From a checkpoint of a small audio frame classifier: batches of 128, trained on tunes sung on syllables by a formant synthesiser.
Rows from block 11 of a small audio frame classifier, named by matrix and row number. Rows with one number belong to one neuron. Each number is 200 + 30 x the weight over its row's rms, rounded and kept within 0 to 999. All counts start at 0.
After each neuron's rows are labels from the 100 clips, of 14976, where the neuron reaches its largest size: "strongest on" is what is common among them. Only what is clearly more common there than usual is listed. The data: tunes sung on syllables by a formant synthesiser. In brackets: how many of the 100.
# gate: MLP gate (model.blocks.11.mlp.gate.weight, 1024x256), inputs 172-255
# fc1: MLP up (model.blocks.11.mlp.fc1.weight, 1024x256), inputs 172-255
# fc2: MLP down (model.blocks.11.mlp.fc2.weight, 256x1024, transposed), outputs 172-255

gate.341,184,216,142,196,167,182,148,223,216,175,163,203,217,198,242,147,198,165,229,200,151,181,226,226,162,255,203,197,212,187,201,190,169,205,178,208,207,151,228,214,196,160,173,191,227,209,173,184,219,172,170,197,167,219,225,197,150,176,239,230,231,254,253,222,177,209,205,202,219,210,208,144,203,204,207,198,143,250,166,193,167,206,230,185
fc1.341,176,196,150,210,156,215,219,236,171,163,161,238,209,228,136,233,169,207,211,161,199,194,164,143,250,227,210,185,219,205,202,282,208,202,210,238,169,183,216,223,207,206,193,153,209,205,214,156,232,196,164,179,198,196,242,230,212,237,200,227,211,178,184,213,176,176,172,223,140,189,200,183,202,185,181,219,187,159,213,160,229,161,195,191
fc2.341,157,185,196,203,230,160,182,222,194,172,241,175,237,225,221,192,182,203,233,208,203,197,202,242,186,229,211,208,171,189,206,234,178,243,167,236,206,209,210,188,185,215,143,207,233,207,194,252,230,178,170,180,204,255,224,219,212,146,255,216,208,186,193,188,207,216,212,201,268,189,214,233,214,213,249,195,170,253,201,191,186,186,163,185
strongest on: vowel: /o/ (92); consonant: /b/ (30)

gate.520,218,237,168,213,204,212,208,235,184,200,207,231,209,178,120,197,168,207,213,219,235,230,194,242,241,204,206,180,239,183,183,207,234,195,207,232,220,240,136,193,173,151,183,246,190,170,180,200,236,183,213,184,179,217,218,210,255,178,199,161,169,213,169,215,218,174,141,191,210,162,222,210,182,229,225,159,209,180,181,162,218,182,181,250
fc1.520,166,177,236,199,225,186,242,198,220,127,154,141,192,151,185,166,252,165,191,224,182,206,199,233,194,199,230,272,202,227,151,166,202,198,205,225,237,119,206,206,223,185,193,202,148,206,171,249,232,181,176,241,167,164,206,250,140,183,185,213,217,213,280,150,188,227,202,201,176,154,208,196,229,201,230,206,181,152,158,210,173,214,191,211
fc2.520,198,202,210,223,227,152,236,167,201,189,157,185,141,244,181,156,193,237,276,241,229,209,164,203,195,237,226,264,249,205,186,191,160,215,195,219,187,196,193,165,214,230,254,155,196,197,163,240,182,219,233,215,258,241,216,200,176,245,138,285,217,191,190,215,199,261,227,145,154,218,213,199,238,194,226,199,170,207,209,216,177,213,232,205
strongest on: consonant: /ʃ/ (50); vowel: /i/ (45)

gate.431,193,158,210,218,225,224,232,177,162,162,226,159,263,228,225,209,100,171,151,187,182,241,208,148,189,253,221,187,203,147,232,163,192,244,207,179,200,177,171,196,242,222,231,160,219,207,220,219,174,221,172,221,188,225,218,228,214,191,229,175,209,210,192,153,206,195,190,140,171,171,229,255,165,185,188,236,194,218,165,235,171,154,169,188
fc1.431,184,245,241,225,228,196,189,170,241,201,174,183,200,184,229,208,195,239,231,182,184,186,157,247,193,182,239,149,231,210,157,199,218,163,193,177,175,138,189,207,204,184,177,256,259,210,189,176,228,216,123,185,183,211,219,212,192,180,231,248,158,235,155,204,224,240,177,186,106,257,218,167,226,212,207,184,237,220,209,206,222,189,166,110
fc2.431,219,187,207,208,197,212,223,248,200,227,210,198,215,136,220,192,165,155,229,227,257,219,148,229,179,189,229,233,210,219,284,213,182,172,211,159,166,252,206,170,203,198,185,218,206,218,218,193,205,252,196,172,224,224,153,229,187,217,183,219,213,197,173,282,186,180,199,192,233,135,192,216,205,254,147,220,250,205,258,264,166,180,237,233
strongest on: vowel: /o/ (80)

gate.67,194,162,206,190,173,223,180,181,153,212,190,157,218,199,121,184,237,219,166,239,210,169,186,180,200,277,181,281,186,217,223,240,173,178,211,190,186,238,203,198,177,185,203,287,186,196,211,160,204,186,193,253,185,224,190,256,191,230,184,194,222,208,211,211,195,226,199,165,181,152,211,216,190,218,224,125,186,152,224,171,156,217,184,167
fc1.67,172,165,168,230,230,206,162,182,169,174,224,276,221,200,196,207,184,218,197,161,230,208,185,191,195,180,158,142,223,184,229,210,238,241,176,263,187,171,190,225,172,249,168,232,250,170,181,180,233,203,185,158,216,196,245,208,164,221,167,223,202,223,218,180,199,184,178,244,146,226,246,238,169,230,213,229,197,237,188,198,201,221,194,162
fc2.67,233,226,153,240,196,169,202,211,235,208,227,238,165,189,190,207,173,211,146,194,185,207,224,179,217,252,179,215,191,146,221,218,201,209,201,196,198,181,219,197,145,250,156,177,209,234,181,245,182,226,187,220,176,183,171,133,168,269,214,235,250,193,250,216,195,164,177,190,238,261,156,189,205,215,220,193,221,178,227,146,202,176,170,232
strongest on: vowel: /æ/ (97)

gate.345,228,179,190,196,170,188,201,204,185,208,196,208,195,211,189,262,221,199,223,180,186,209,249,185,185,239,227,280,214,226,155,86,206,227,203,236,250,235,189,185,172,223,240,222,222,199,221,175,211,201,170,302,187,207,184,168,255,232,224,156,235,237,207,142,162,245,209,230,190,295,211,254,211,179,230,174,190,195,231,200,256,196,158,211
fc1.345,192,221,205,168,228,227,276,225,236,206,180,185,222,237,204,217,165,247,177,193,204,177,188,196,244,178,199,152,188,250,201,124,164,229,143,219,160,139,190,215,245,227,232,182,228,253,189,150,197,201,251,240,221,215,237,176,157,241,157,158,228,213,227,183,173,143,195,254,174,202,201,230,149,124,182,170,171,136,207,186,210,202,206,179
fc2.345,238,209,228,214,220,193,242,222,174,226,210,176,177,165,156,151,260,180,237,248,204,239,223,267,211,171,176,177,225,212,207,183,156,198,198,167,181,275,125,216,186,161,175,185,191,233,257,209,149,203,184,199,180,247,275,179,213,212,183,216,216,192,225,221,224,192,170,176,192,229,213,217,188,226,184,242,163,191,172,162,216,151,248,193
strongest on: consonant: /ʃ/ (97); vowel: /ɑ/ (97)

gate.125,187,192,195,202,227,213,220,190,173,227,245,211,159,140,243,190,159,219,178,225,229,196,192,232,237,198,227,188,191,209,203,196,197,213,237,154,196,154,183,195,188,221,228,232,231,149,186,164,183,220,205,244,268,255,187,234,203,219,245,212,195,173,203,194,233,225,208,228,216,256,183,177,187,199,214,189,203,232,171,192,207,185,201,202
fc1.125,196,142,210,186,187,198,217,253,165,247,212,180,239,232,213,223,165,202,211,159,217,207,198,191,196,233,220,192,217,202,227,211,254,243,215,176,226,232,202,165,165,192,236,182,186,199,200,219,202,195,198,232,188,180,158,124,235,223,276,204,176,206,174,210,191,191,197,149,227,227,183,167,145,180,157,177,132,153,133,200,237,166,242,164
fc2.125,217,177,196,198,230,229,177,250,176,237,164,245,211,186,197,233,167,213,227,217,208,142,202,208,219,194,182,264,214,165,211,230,170,199,164,226,244,210,189,221,130,167,144,230,212,213,182,204,215,204,255,123,257,141,185,195,241,197,188,170,232,160,232,246,150,248,180,152,237,190,232,168,165,219,156,207,223,190,218,182,262,256,214,236
strongest on: consonant: /ʃ/ (67); vowel: /i/ (65)

gate.281,215,198,177,192,229,258,209,181,182,215,205,162,243,253,202,234,189,198,204,149,149,218,186,192,232,162,210,187,188,172,217,220,185,190,183,197,210,216,216,147,199,209,161,146,236,201,203,191,234,193,175,206,175,197,183,177,192,162,152,167,243,187,202,171,179,194,199,161,209,145,133,154,205,210,269,210,179,191,213,189,200,254,254,157
fc1.281,143,124,142,236,202,210,193,230,206,201,252,179,199,215,204,191,231,202,176,224,292,227,235,191,236,167,278,198,208,198,235,153,180,155,174,237,163,158,177,198,182,223,200,197,242,197,169,198,181,191,231,246,152,168,231,210,199,189,159,247,218,207,188,220,234,162,176,184,218,215,174,202,176,187,173,202,218,184,185,177,182,208,201,238
fc2.281,269,233,228,199,170,212,168,251,202,201,206,150,207,215,228,158,175,212,242,160,214,158,200,198,176,197,186,182,219,217,184,182,205,232,276,158,152,216,197,198,234,211,142,216,188,194,168,180,262,185,204,175,166,178,180,187,228,174,192,206,242,197,226,188,236,212,183,180,171,203,163,204,186,235,176,219,187,163,184,161,251,193,170,193
strongest on: consonant: /ʃ/ (100); vowel: /o/ (98)

gate.37,225,201,220,203,206,177,189,184,232,195,170,196,192,166,250,213,216,177,160,207,175,199,185,203,195,212,206,229,196,238,207,153,275,234,225,206,203,234,140,259,225,153,178,232,177,223,185,215,212,218,214,177,243,258,110,185,204,165,161,166,219,175,220,193,185,163,177,158,203,194,231,192,214,158,244,203,169,225,197,193,201,194,208,206
fc1.37,185,209,193,236,198,146,224,200,185,229,233,155,221,184,229,180,96,217,190,242,212,228,190,232,179,206,195,197,204,143,192,187,196,190,191,183,196,228,205,212,189,227,190,206,269,173,219,139,202,242,236,210,195,213,223,241,205,177,201,226,231,204,227,222,206,212,185,161,190,211,208,197,253,191,225,227,214,184,193,190,212,198,166,232
fc2.37,223,268,248,127,182,190,197,156,259,176,184,195,188,209,234,212,210,184,241,131,169,192,167,178,218,177,176,161,253,229,145,220,176,220,183,215,195,215,200,182,242,196,202,187,188,204,191,179,234,199,227,237,161,216,240,182,189,200,198,280,201,218,228,186,176,172,164,175,189,262,217,170,228,208,182,161,277,202,168,201,180,173,176,206
strongest on: vowel: /ɑ/ (100); white noise (40); consonant: /d/ (31)

gate.640,210,177,172,198,177,180,216,170,218,153,243,218,245,191,206,188,291,195,206,178,208,198,243,189,157,221,228,201,193,214,201,224,234,187,207,225,203,216,180,201,161,203,224,178,248,178,214,173,220,211,151,191,224,186,202,204,250,246,136,160,176,214,208,204,175,184,237,232,156,161,203,197,218,197,244,234,185,241,192,216,247,189,196,219
fc1.640,147,195,183,161,171,162,180,146,142,179,173,183,199,174,240,206,179,202,212,146,222,176,209,195,163,213,265,203,191,253,201,227,265,212,217,174,217,199,191,224,183,189,193,262,179,203,166,189,188,260,194,167,199,191,206,186,203,221,152,193,188,232,174,215,217,206,211,207,176,198,185,207,214,150,212,103,218,207,212,217,219,224,140,174
fc2.640,189,230,228,189,219,195,181,205,248,168,211,184,234,181,199,216,189,229,138,233,230,178,208,248,206,211,152,163,188,186,212,192,208,172,190,176,161,223,238,217,190,201,157,220,226,224,185,221,172,194,189,198,219,226,178,192,166,191,133,198,211,182,196,241,157,224,221,224,200,196,172,211,207,170,199,227,150,202,254,194,168,204,189,164
strongest on: vowel: /o/ (95); consonant: none (40)

gate.312,223,198,180,192,210,236,193,250,197,177,214,186,216,242,182,209,200,203,239,243,175,239,131,176,200,231,242,169,197,189,190,185,197,236,177,218,168,216,201,223,220,243,181,179,248,196,194,178,186,190,159,230,208,268,272,232,242,178,115,270,210,180,234,160,246,173,159,257,173,227,188,223,188,145,209,220,190,204,204,127,190,206,176,227
fc1.312,272,198,178,243,153,244,219,238,164,224,124,213,237,228,201,176,197,166,247,162,176,163,230,221,174,193,161,235,265,203,191,252,157,149,227,232,183,175,163,228,201,196,147,172,214,155,215,212,131,222,221,180,222,206,178,198,193,195,193,184,238,164,179,159,195,183,215,143,190,243,188,236,202,156,222,202,162,187,273,220,203,206,173,211
fc2.312,165,232,197,176,196,235,251,208,227,204,225,189,147,166,221,225,219,208,199,152,226,184,202,186,157,185,234,248,257,187,216,153,239,185,174,218,221,223,212,186,220,254,200,272,179,173,216,168,188,203,202,251,197,162,205,219,150,149,243,189,155,239,192,176,192,197,240,202,196,150,260,235,181,255,214,202,175,203,182,216,161,177,195,209
strongest on: vowel: /ɑ/ (100); consonant: /t/ (56); consonant: /d/ (38)

gate.399,238,183,249,212,205,197,243,158,220,204,226,212,154,254,194,160,189,192,232,247,204,158,163,194,199,210,207,207,189,179,207,218,202,222,190,264,151,185,169,199,192,137,206,214,167,255,176,189,218,150,227,151,178,199,138,162,157,170,186,240,163,177,230,222,264,243,188,270,233,174,198,199,222,219,235,156,173,267,195,169,176,247,220,188
fc1.399,160,202,194,232,189,197,162,185,169,221,202,207,160,232,192,230,166,179,187,171,188,202,191,236,227,220,229,170,199,213,195,206,201,182,172,162,268,199,146,175,193,162,164,205,199,168,172,225,239,235,232,194,113,228,192,199,209,166,217,212,233,217,170,193,223,209,154,234,167,182,249,203,200,214,174,227,157,186,217,202,220,157,222,192
fc2.399,185,248,227,198,183,176,209,200,173,175,173,219,182,169,200,234,191,218,217,192,175,240,244,168,206,198,192,169,191,203,159,165,191,186,192,168,197,220,224,193,181,196,176,223,214,206,183,210,214,187,219,199,189,127,154,199,189,235,227,180,225,175,245,240,207,235,205,226,224,160,243,205,217,215,229,210,220,155,172,183,273,175,173,216
strongest on: vowel: /o/ (53); vowel: /u/ (39); consonant: /t/ (36); thin (high-pass) (34)

gate.95,233,137,186,196,209,181,188,205,251,218,216,118,210,154,158,242,174,155,203,199,185,201,242,238,166,129,188,212,202,227,209,186,221,190,212,201,132,254,156,199,214,226,195,224,164,189,270,196,259,173,203,135,191,238,219,198,190,204,167,212,166,163,196,233,225,246,216,220,157,168,178,224,182,208,253,208,199,245,217,166,257,178,256,201
fc1.95,194,167,191,211,198,215,219,226,212,195,201,201,191,182,202,219,229,171,230,178,214,179,248,197,226,219,129,217,188,228,193,183,203,200,166,250,228,180,251,245,211,172,252,180,195,214,170,265,206,218,253,189,198,173,203,152,229,201,196,170,196,231,244,201,231,185,102,170,161,207,207,243,186,226,165,168,226,211,208,235,186,238,192,209
fc2.95,160,211,191,195,193,241,169,232,216,177,202,178,180,290,214,218,157,208,207,155,172,204,203,146,167,118,237,185,198,183,233,200,221,202,210,182,178,184,213,163,169,222,197,217,246,235,234,147,142,231,196,211,182,155,243,216,230,194,190,173,199,185,237,224,225,196,208,158,192,216,197,181,249,198,188,233,214,172,230,235,215,213,287,165
strongest on: vowel: /i/ (56); vowel: /e/ (37); clipping (27)

gate.693,181,200,168,160,202,255,199,213,190,193,219,205,179,178,151,210,193,246,194,162,184,222,204,189,125,225,206,211,214,188,144,220,194,172,190,289,250,181,171,173,163,220,163,235,180,236,289,221,198,158,236,159,236,156,116,241,200,164,233,221,160,192,302,150,195,198,212,201,227,238,228,203,142,170,191,236,197,193,244,177,225,204,199,240
fc1.693,162,250,224,208,174,236,222,217,167,215,218,208,209,205,248,185,179,187,223,176,195,198,212,227,171,214,197,202,247,217,222,222,192,206,216,186,187,185,179,244,149,211,158,192,180,160,180,264,198,197,219,245,184,168,174,227,158,197,197,150,181,191,207,177,192,222,161,199,170,177,187,256,223,183,185,127,173,227,260,235,196,160,183,227
fc2.693,257,177,179,202,204,229,223,204,197,151,190,240,142,170,173,165,222,139,210,173,208,187,221,181,215,169,248,194,167,175,185,203,170,220,181,156,227,161,195,219,240,169,187,167,218,167,218,204,204,187,194,191,150,238,123,124,189,263,176,229,163,234,190,219,172,194,223,164,202,167,172,200,148,152,196,181,215,152,142,188,190,194,218,196
strongest on: vowel: /u/ (90); consonant: /ʃ/ (32)

gate.175,210,134,194,189,171,218,233,145,216,201,183,230,255,194,201,167,236,129,178,205,220,201,221,221,244,213,188,172,196,181,230,163,176,232,249,215,244,181,174,225,193,209,192,144,136,260,208,218,172,199,149,224,195,232,250,211,113,182,184,199,187,181,160,221,220,172,211,175,202,204,188,163,210,245,189,152,260,174,203,247,256,222,210,201
fc1.175,214,228,180,224,161,197,187,231,242,219,190,216,221,193,224,183,179,227,183,212,219,173,207,198,182,231,220,137,167,185,243,223,193,197,164,174,192,167,209,190,227,204,211,195,184,162,171,164,186,164,186,193,207,166,249,183,204,194,222,219,210,242,201,165,155,125,272,233,194,182,215,183,205,182,232,207,236,207,211,216,210,218,123,121
fc2.175,205,156,160,130,205,206,188,189,227,175,165,210,177,232,146,209,165,137,210,161,219,227,223,259,194,166,171,206,213,175,238,266,194,242,190,127,215,183,124,190,196,191,231,157,201,183,191,186,169,213,161,195,225,204,227,227,212,210,173,143,231,189,211,171,170,136,184,195,211,163,188,196,226,258,194,175,186,192,216,208,213,197,169,205
strongest on: vowel: /o/ (100); consonant: /b/ (41); rumble (26)

gate.518,174,173,203,209,170,172,180,206,231,215,192,204,225,165,197,165,197,154,150,166,191,204,188,182,214,161,260,242,135,183,233,198,227,208,181,204,171,237,190,189,221,230,173,219,222,177,204,211,188,195,188,179,134,176,226,168,226,208,243,173,232,172,246,180,203,185,194,210,194,190,205,173,193,208,213,172,178,170,268,204,162,184,231,215
fc1.518,245,153,172,212,175,273,173,242,196,226,221,205,200,205,213,207,213,198,234,135,241,245,222,234,180,232,161,218,252,220,204,255,171,191,173,217,173,190,242,182,241,157,196,214,175,227,163,251,203,203,177,187,232,179,177,231,189,237,162,192,176,234,210,219,258,186,203,229,153,177,191,263,157,236,195,195,183,206,233,169,212,224,143,186
fc2.518,166,161,173,130,188,185,145,207,178,169,204,190,164,189,204,148,188,219,199,229,163,225,199,218,192,162,254,151,207,183,97,159,238,230,184,214,172,193,204,217,210,188,187,225,219,202,203,230,203,187,174,185,192,211,225,146,211,160,183,211,231,271,219,206,243,194,174,179,208,181,269,249,186,207,168,205,204,207,205,178,244,211,181,136
strongest on: vowel: /æ/ (100)

gate.698,252,241,183,226,162,164,241,187,196,225,218,189,198,147,143,199,203,154,194,205,221,231,180,201,187,187,166,274,198,215,252,182,201,231,273,190,169,190,160,188,224,136,206,204,217,221,229,214,196,191,224,203,211,161,259,155,238,177,187,196,183,157,204,202,223,174,194,199,221,196,188,214,250,262,274,191,273,190,194,193,203,155,154,228
fc1.698,209,181,206,197,179,205,169,228,171,151,203,154,155,162,182,248,226,232,211,155,176,243,262,236,180,239,184,223,182,224,200,221,221,146,252,252,202,196,189,230,205,207,244,217,231,187,172,121,180,283,219,179,150,193,218,202,166,269,237,199,179,247,225,189,210,163,201,219,146,220,253,183,155,172,196,212,193,166,209,246,177,242,173,228
fc2.698,223,192,217,200,157,170,164,249,240,204,182,183,223,171,206,212,203,216,178,214,203,179,219,187,203,259,230,245,190,225,233,227,192,189,188,217,219,242,221,187,177,231,145,185,160,162,223,174,210,210,236,279,156,188,198,215,208,214,162,186,203,288,148,180,235,225,226,255,133,200,214,216,129,159,145,185,244,237,224,200,184,177,196,199
strongest on: vowel: /u/ (69); white noise (43); pink noise (30)

gate.676,177,168,208,140,181,161,188,204,259,256,175,186,225,206,253,215,180,167,194,189,152,197,185,184,220,220,203,184,189,163,218,191,249,221,211,180,199,179,171,231,257,228,243,197,199,157,170,182,171,182,199,123,224,245,228,222,212,173,235,185,244,154,200,170,237,192,225,185,173,185,226,132,207,178,209,171,245,165,160,253,210,192,196,221
fc1.676,148,209,234,195,221,179,106,191,252,168,158,194,273,185,208,240,201,145,168,223,204,191,231,145,185,209,186,182,223,189,166,183,150,189,201,203,168,168,173,209,225,216,183,184,233,212,199,237,239,174,239,221,126,160,218,197,266,220,200,182,186,199,236,122,180,175,208,206,235,205,167,175,174,211,181,215,180,216,204,230,215,216,230,192
fc2.676,184,205,253,189,168,162,162,163,138,210,176,204,198,147,157,190,159,113,178,214,184,178,179,242,163,211,151,219,280,194,226,198,179,226,201,144,201,154,174,216,211,253,221,185,236,228,249,260,169,212,176,251,199,216,208,173,182,194,134,187,234,155,200,175,187,170,217,204,146,235,196,200,173,170,176,186,192,205,189,220,203,165,134,200
strongest on: vowel: /ɑ/ (100); consonant: /ʃ/ (57); consonant: /t/ (34)

gate.441,213,187,229,124,166,248,214,196,252,184,196,198,177,193,188,244,172,207,238,190,237,206,211,287,169,201,173,213,216,174,215,192,168,130,190,161,182,145,230,210,210,198,176,215,157,193,200,215,153,205,213,245,131,170,192,250,270,210,202,185,185,216,184,245,163,236,213,254,213,184,180,220,203,208,215,218,184,133,203,214,214,176,227,146
fc1.441,159,168,220,202,169,182,194,212,207,173,227,217,197,163,236,236,218,173,195,236,216,156,218,158,229,233,248,197,235,182,223,181,232,127,189,186,195,196,252,215,236,174,201,221,218,168,235,217,238,218,180,164,193,159,140,221,190,210,220,195,263,218,186,168,192,200,186,188,231,233,188,190,129,230,198,247,165,224,186,241,206,190,209,285
fc2.441,217,206,216,192,206,109,212,190,217,172,200,176,171,182,256,154,238,227,197,260,224,151,183,175,128,181,180,182,156,147,184,239,139,175,223,184,158,195,183,135,191,206,215,239,172,194,214,211,210,203,215,179,211,174,152,195,236,157,179,144,221,162,185,193,201,211,198,176,208,248,196,216,201,179,201,249,205,185,191,235,178,188,250,213
strongest on: vowel: /u/ (46); clipping (33); white noise (32); pink noise (32)

gate.51,205,263,187,154,139,165,182,228,216,318,193,164,187,224,174,207,178,185,197,218,208,253,195,204,279,210,203,225,208,178,218,201,189,219,211,200,176,162,206,202,187,256,190,163,199,217,166,203,175,215,216,202,189,139,172,222,148,269,161,167,234,186,195,211,197,200,190,247,197,196,205,195,177,238,148,209,258,193,192,170,249,192,195,216
fc1.51,228,183,161,189,197,206,202,248,166,227,250,170,149,180,232,140,227,180,194,184,202,228,125,206,130,233,228,243,183,170,149,221,193,184,218,213,161,192,236,251,224,204,188,169,245,210,226,164,189,223,205,194,193,161,246,183,153,151,207,199,242,202,189,212,225,178,217,133,154,216,220,214,251,205,142,204,139,182,188,174,248,210,181,186
fc2.51,140,189,225,204,195,181,241,172,232,220,204,189,184,147,209,208,190,146,191,188,243,252,203,213,247,199,134,212,263,188,154,280,180,169,247,267,195,245,229,187,280,194,196,157,198,182,187,200,181,186,221,191,233,223,160,229,221,251,179,190,185,213,226,196,228,165,206,214,193,204,207,232,203,161,238,174,208,197,184,262,192,160,201,197
strongest on: vowel: /i/ (68)

gate.568,209,232,227,209,207,158,172,236,186,217,214,198,232,154,262,254,208,188,153,250,230,196,167,220,193,172,236,196,209,212,207,201,205,223,169,136,185,193,240,221,237,223,216,141,193,210,225,242,189,196,224,173,176,212,179,235,240,197,194,192,192,221,217,181,184,195,198,194,175,204,184,218,201,152,180,227,216,197,205,191,272,204,220,209
fc1.568,247,230,201,139,178,178,171,203,231,240,230,215,212,250,226,172,219,194,162,211,233,178,224,208,255,165,207,208,302,196,162,183,205,171,169,135,200,185,184,192,197,203,203,195,242,234,200,198,201,160,215,158,233,219,178,292,218,201,182,222,214,214,206,209,196,225,195,181,234,244,237,231,203,193,228,185,195,179,205,239,246,186,190,211
fc2.568,128,199,247,182,189,147,186,202,278,186,229,189,217,226,201,170,219,232,202,167,205,225,211,188,239,211,194,215,192,165,186,159,194,155,210,229,203,232,167,197,222,208,205,221,198,211,238,148,219,180,192,217,210,147,200,208,164,237,148,226,205,223,136,192,238,226,236,264,220,231,200,194,172,199,149,198,174,221,205,169,119,191,140,185
strongest on: vowel: /æ/ (77); consonant: /ʃ/ (65)

gate.300,220,206,225,199,231,198,195,239,162,214,212,213,213,235,196,156,141,236,206,215,180,252,179,247,188,209,231,215,252,245,231,229,277,165,176,220,257,179,220,232,188,177,242,198,152,190,179,209,164,146,222,200,160,250,141,206,238,195,189,210,219,239,192,168,158,201,181,220,220,230,197,218,188,196,246,165,190,230,189,197,251,173,234,220
fc1.300,244,233,196,237,165,216,213,152,160,157,166,191,148,221,139,206,222,219,219,195,171,243,208,237,156,225,242,192,165,175,205,167,202,204,199,188,191,179,250,223,182,243,182,197,220,171,170,201,201,217,185,208,259,186,201,149,111,228,191,212,180,178,203,173,244,205,231,152,253,185,177,253,215,170,177,180,206,193,213,129,209,216,210,197
fc2.300,151,217,187,205,278,204,218,192,197,218,220,208,235,183,208,232,161,209,228,199,175,190,230,193,195,185,223,182,156,218,304,255,149,180,216,178,231,229,219,191,191,184,195,152,180,199,189,208,221,207,205,210,168,223,215,212,213,202,203,235,209,207,200,186,230,190,209,137,218,237,208,175,263,252,233,228,178,235,252,185,197,135,230,155
strongest on: consonant: /ʃ/ (100); vowel: /ɑ/ (93)

gate.126,181,186,163,178,182,242,223,180,232,194,160,204,255,163,225,239,229,218,185,220,190,215,152,166,232,181,239,219,156,185,193,216,206,277,183,190,198,288,215,185,172,228,234,178,236,219,190,166,223,200,210,175,265,213,164,210,169,182,220,198,201,127,189,208,176,160,227,195,218,199,228,196,210,229,213,140,145,225,224,181,179,220,217,232
fc1.126,179,230,183,216,189,195,203,211,172,175,202,186,122,178,224,230,211,194,195,149,230,202,198,234,199,192,234,169,142,147,167,203,252,249,224,190,226,150,156,212,157,171,238,184,208,222,176,163,208,200,168,193,258,225,182,245,238,183,167,221,213,262,171,196,186,217,169,221,226,236,192,224,161,264,217,257,155,217,228,209,230,203,194,195
fc2.126,200,199,204,195,199,213,248,184,207,220,175,238,214,262,182,207,223,219,251,222,226,191,223,241,214,218,191,257,184,211,266,227,203,242,264,206,187,160,152,214,210,245,228,185,197,173,182,153,162,190,185,205,173,161,177,178,220,188,202,198,178,234,258,198,133,189,209,140,218,135,216,211,158,213,258,147,168,147,210,262,203,180,183,207
strongest on: vowel: /o/ (100); consonant: none (35)

gate.110,211,181,184,169,183,198,212,223,198,214,244,152,153,160,207,187,239,186,212,181,165,186,178,170,186,173,168,156,221,151,176,185,229,187,230,241,205,237,221,200,208,222,208,223,188,156,206,217,244,222,219,245,257,153,198,155,225,186,244,200,231,270,184,222,209,173,241,221,220,194,221,125,195,225,151,247,213,230,257,187,179,195,237,195
fc1.110,184,177,214,197,167,211,166,140,216,161,217,213,202,202,209,206,180,181,205,170,235,198,210,211,174,195,215,241,291,210,254,166,243,221,197,232,174,166,199,237,184,162,273,149,142,199,206,187,183,209,142,266,179,157,174,218,197,185,148,214,170,245,133,190,199,249,196,172,202,201,165,221,122,167,168,249,195,199,181,190,197,194,169,248
fc2.110,228,215,249,192,195,160,206,209,205,138,260,154,195,239,243,199,196,221,207,173,191,149,212,208,225,181,203,153,131,210,203,211,234,216,198,196,209,164,223,176,157,270,233,155,200,153,178,198,190,165,186,218,215,196,201,205,214,170,192,145,171,227,173,221,230,262,241,235,223,183,207,202,181,192,181,221,214,177,236,232,143,246,235,211
strongest on: vowel: /e/ (61)

gate.514,195,172,119,215,240,172,201,172,205,204,178,221,223,187,248,198,187,221,261,217,229,216,217,195,182,203,178,182,140,199,202,213,190,169,220,180,220,215,163,160,251,173,182,211,255,170,249,188,224,221,239,193,234,222,164,212,190,198,200,245,209,193,200,214,228,176,200,177,149,209,250,186,209,190,168,188,213,187,181,240,183,203,143,249
fc1.514,214,188,208,186,189,168,154,188,205,201,226,213,174,156,143,222,193,199,215,167,231,201,239,168,177,190,170,221,204,201,215,190,228,181,157,160,256,204,204,199,197,198,156,205,207,213,188,199,149,194,204,170,183,186,206,158,246,163,174,235,185,197,209,195,236,222,196,159,227,196,172,275,231,177,205,228,187,170,147,194,211,161,144,237
fc2.514,203,141,218,192,215,187,214,176,214,235,195,205,218,235,157,175,241,243,209,224,200,230,141,242,198,188,168,172,228,155,246,160,154,201,193,204,202,193,134,198,254,221,213,225,176,208,243,206,212,202,184,216,204,204,232,197,175,155,220,236,200,159,214,196,195,161,167,188,172,226,232,228,199,197,219,188,213,123,181,173,245,299,214,183
strongest on: vowel: /e/ (50); consonant: /ʃ/ (44); clipping (37)

gate.512,208,190,166,215,188,175,159,175,158,232,247,247,206,216,149,153,210,240,191,213,259,212,141,199,222,165,203,187,177,240,194,224,248,197,276,216,218,203,200,188,211,190,204,221,200,167,210,215,178,169,205,155,180,241,208,212,211,227,168,190,248,151,214,196,170,236,196,211,135,194,157,178,169,162,168,169,259,200,259,173,189,182,217,210
fc1.512,215,202,250,169,164,200,163,183,166,176,192,244,241,214,223,230,210,206,212,189,199,214,211,244,248,191,180,194,152,188,223,194,162,133,193,228,193,231,229,192,236,198,241,171,215,257,200,164,227,200,209,194,208,186,183,288,187,197,180,189,234,173,200,201,174,227,190,198,146,252,245,204,223,154,242,160,180,224,152,236,148,202,175,157
fc2.512,187,179,172,240,205,155,177,232,214,202,164,198,228,172,191,170,178,213,197,222,149,157,226,164,213,251,185,181,201,199,180,245,227,151,191,154,216,197,217,158,227,254,177,219,189,189,195,177,207,189,235,210,187,225,221,192,210,163,203,226,178,204,163,204,196,165,199,235,242,200,209,169,217,219,203,229,182,158,177,243,165,193,141,187
strongest on: vowel: /o/ (68)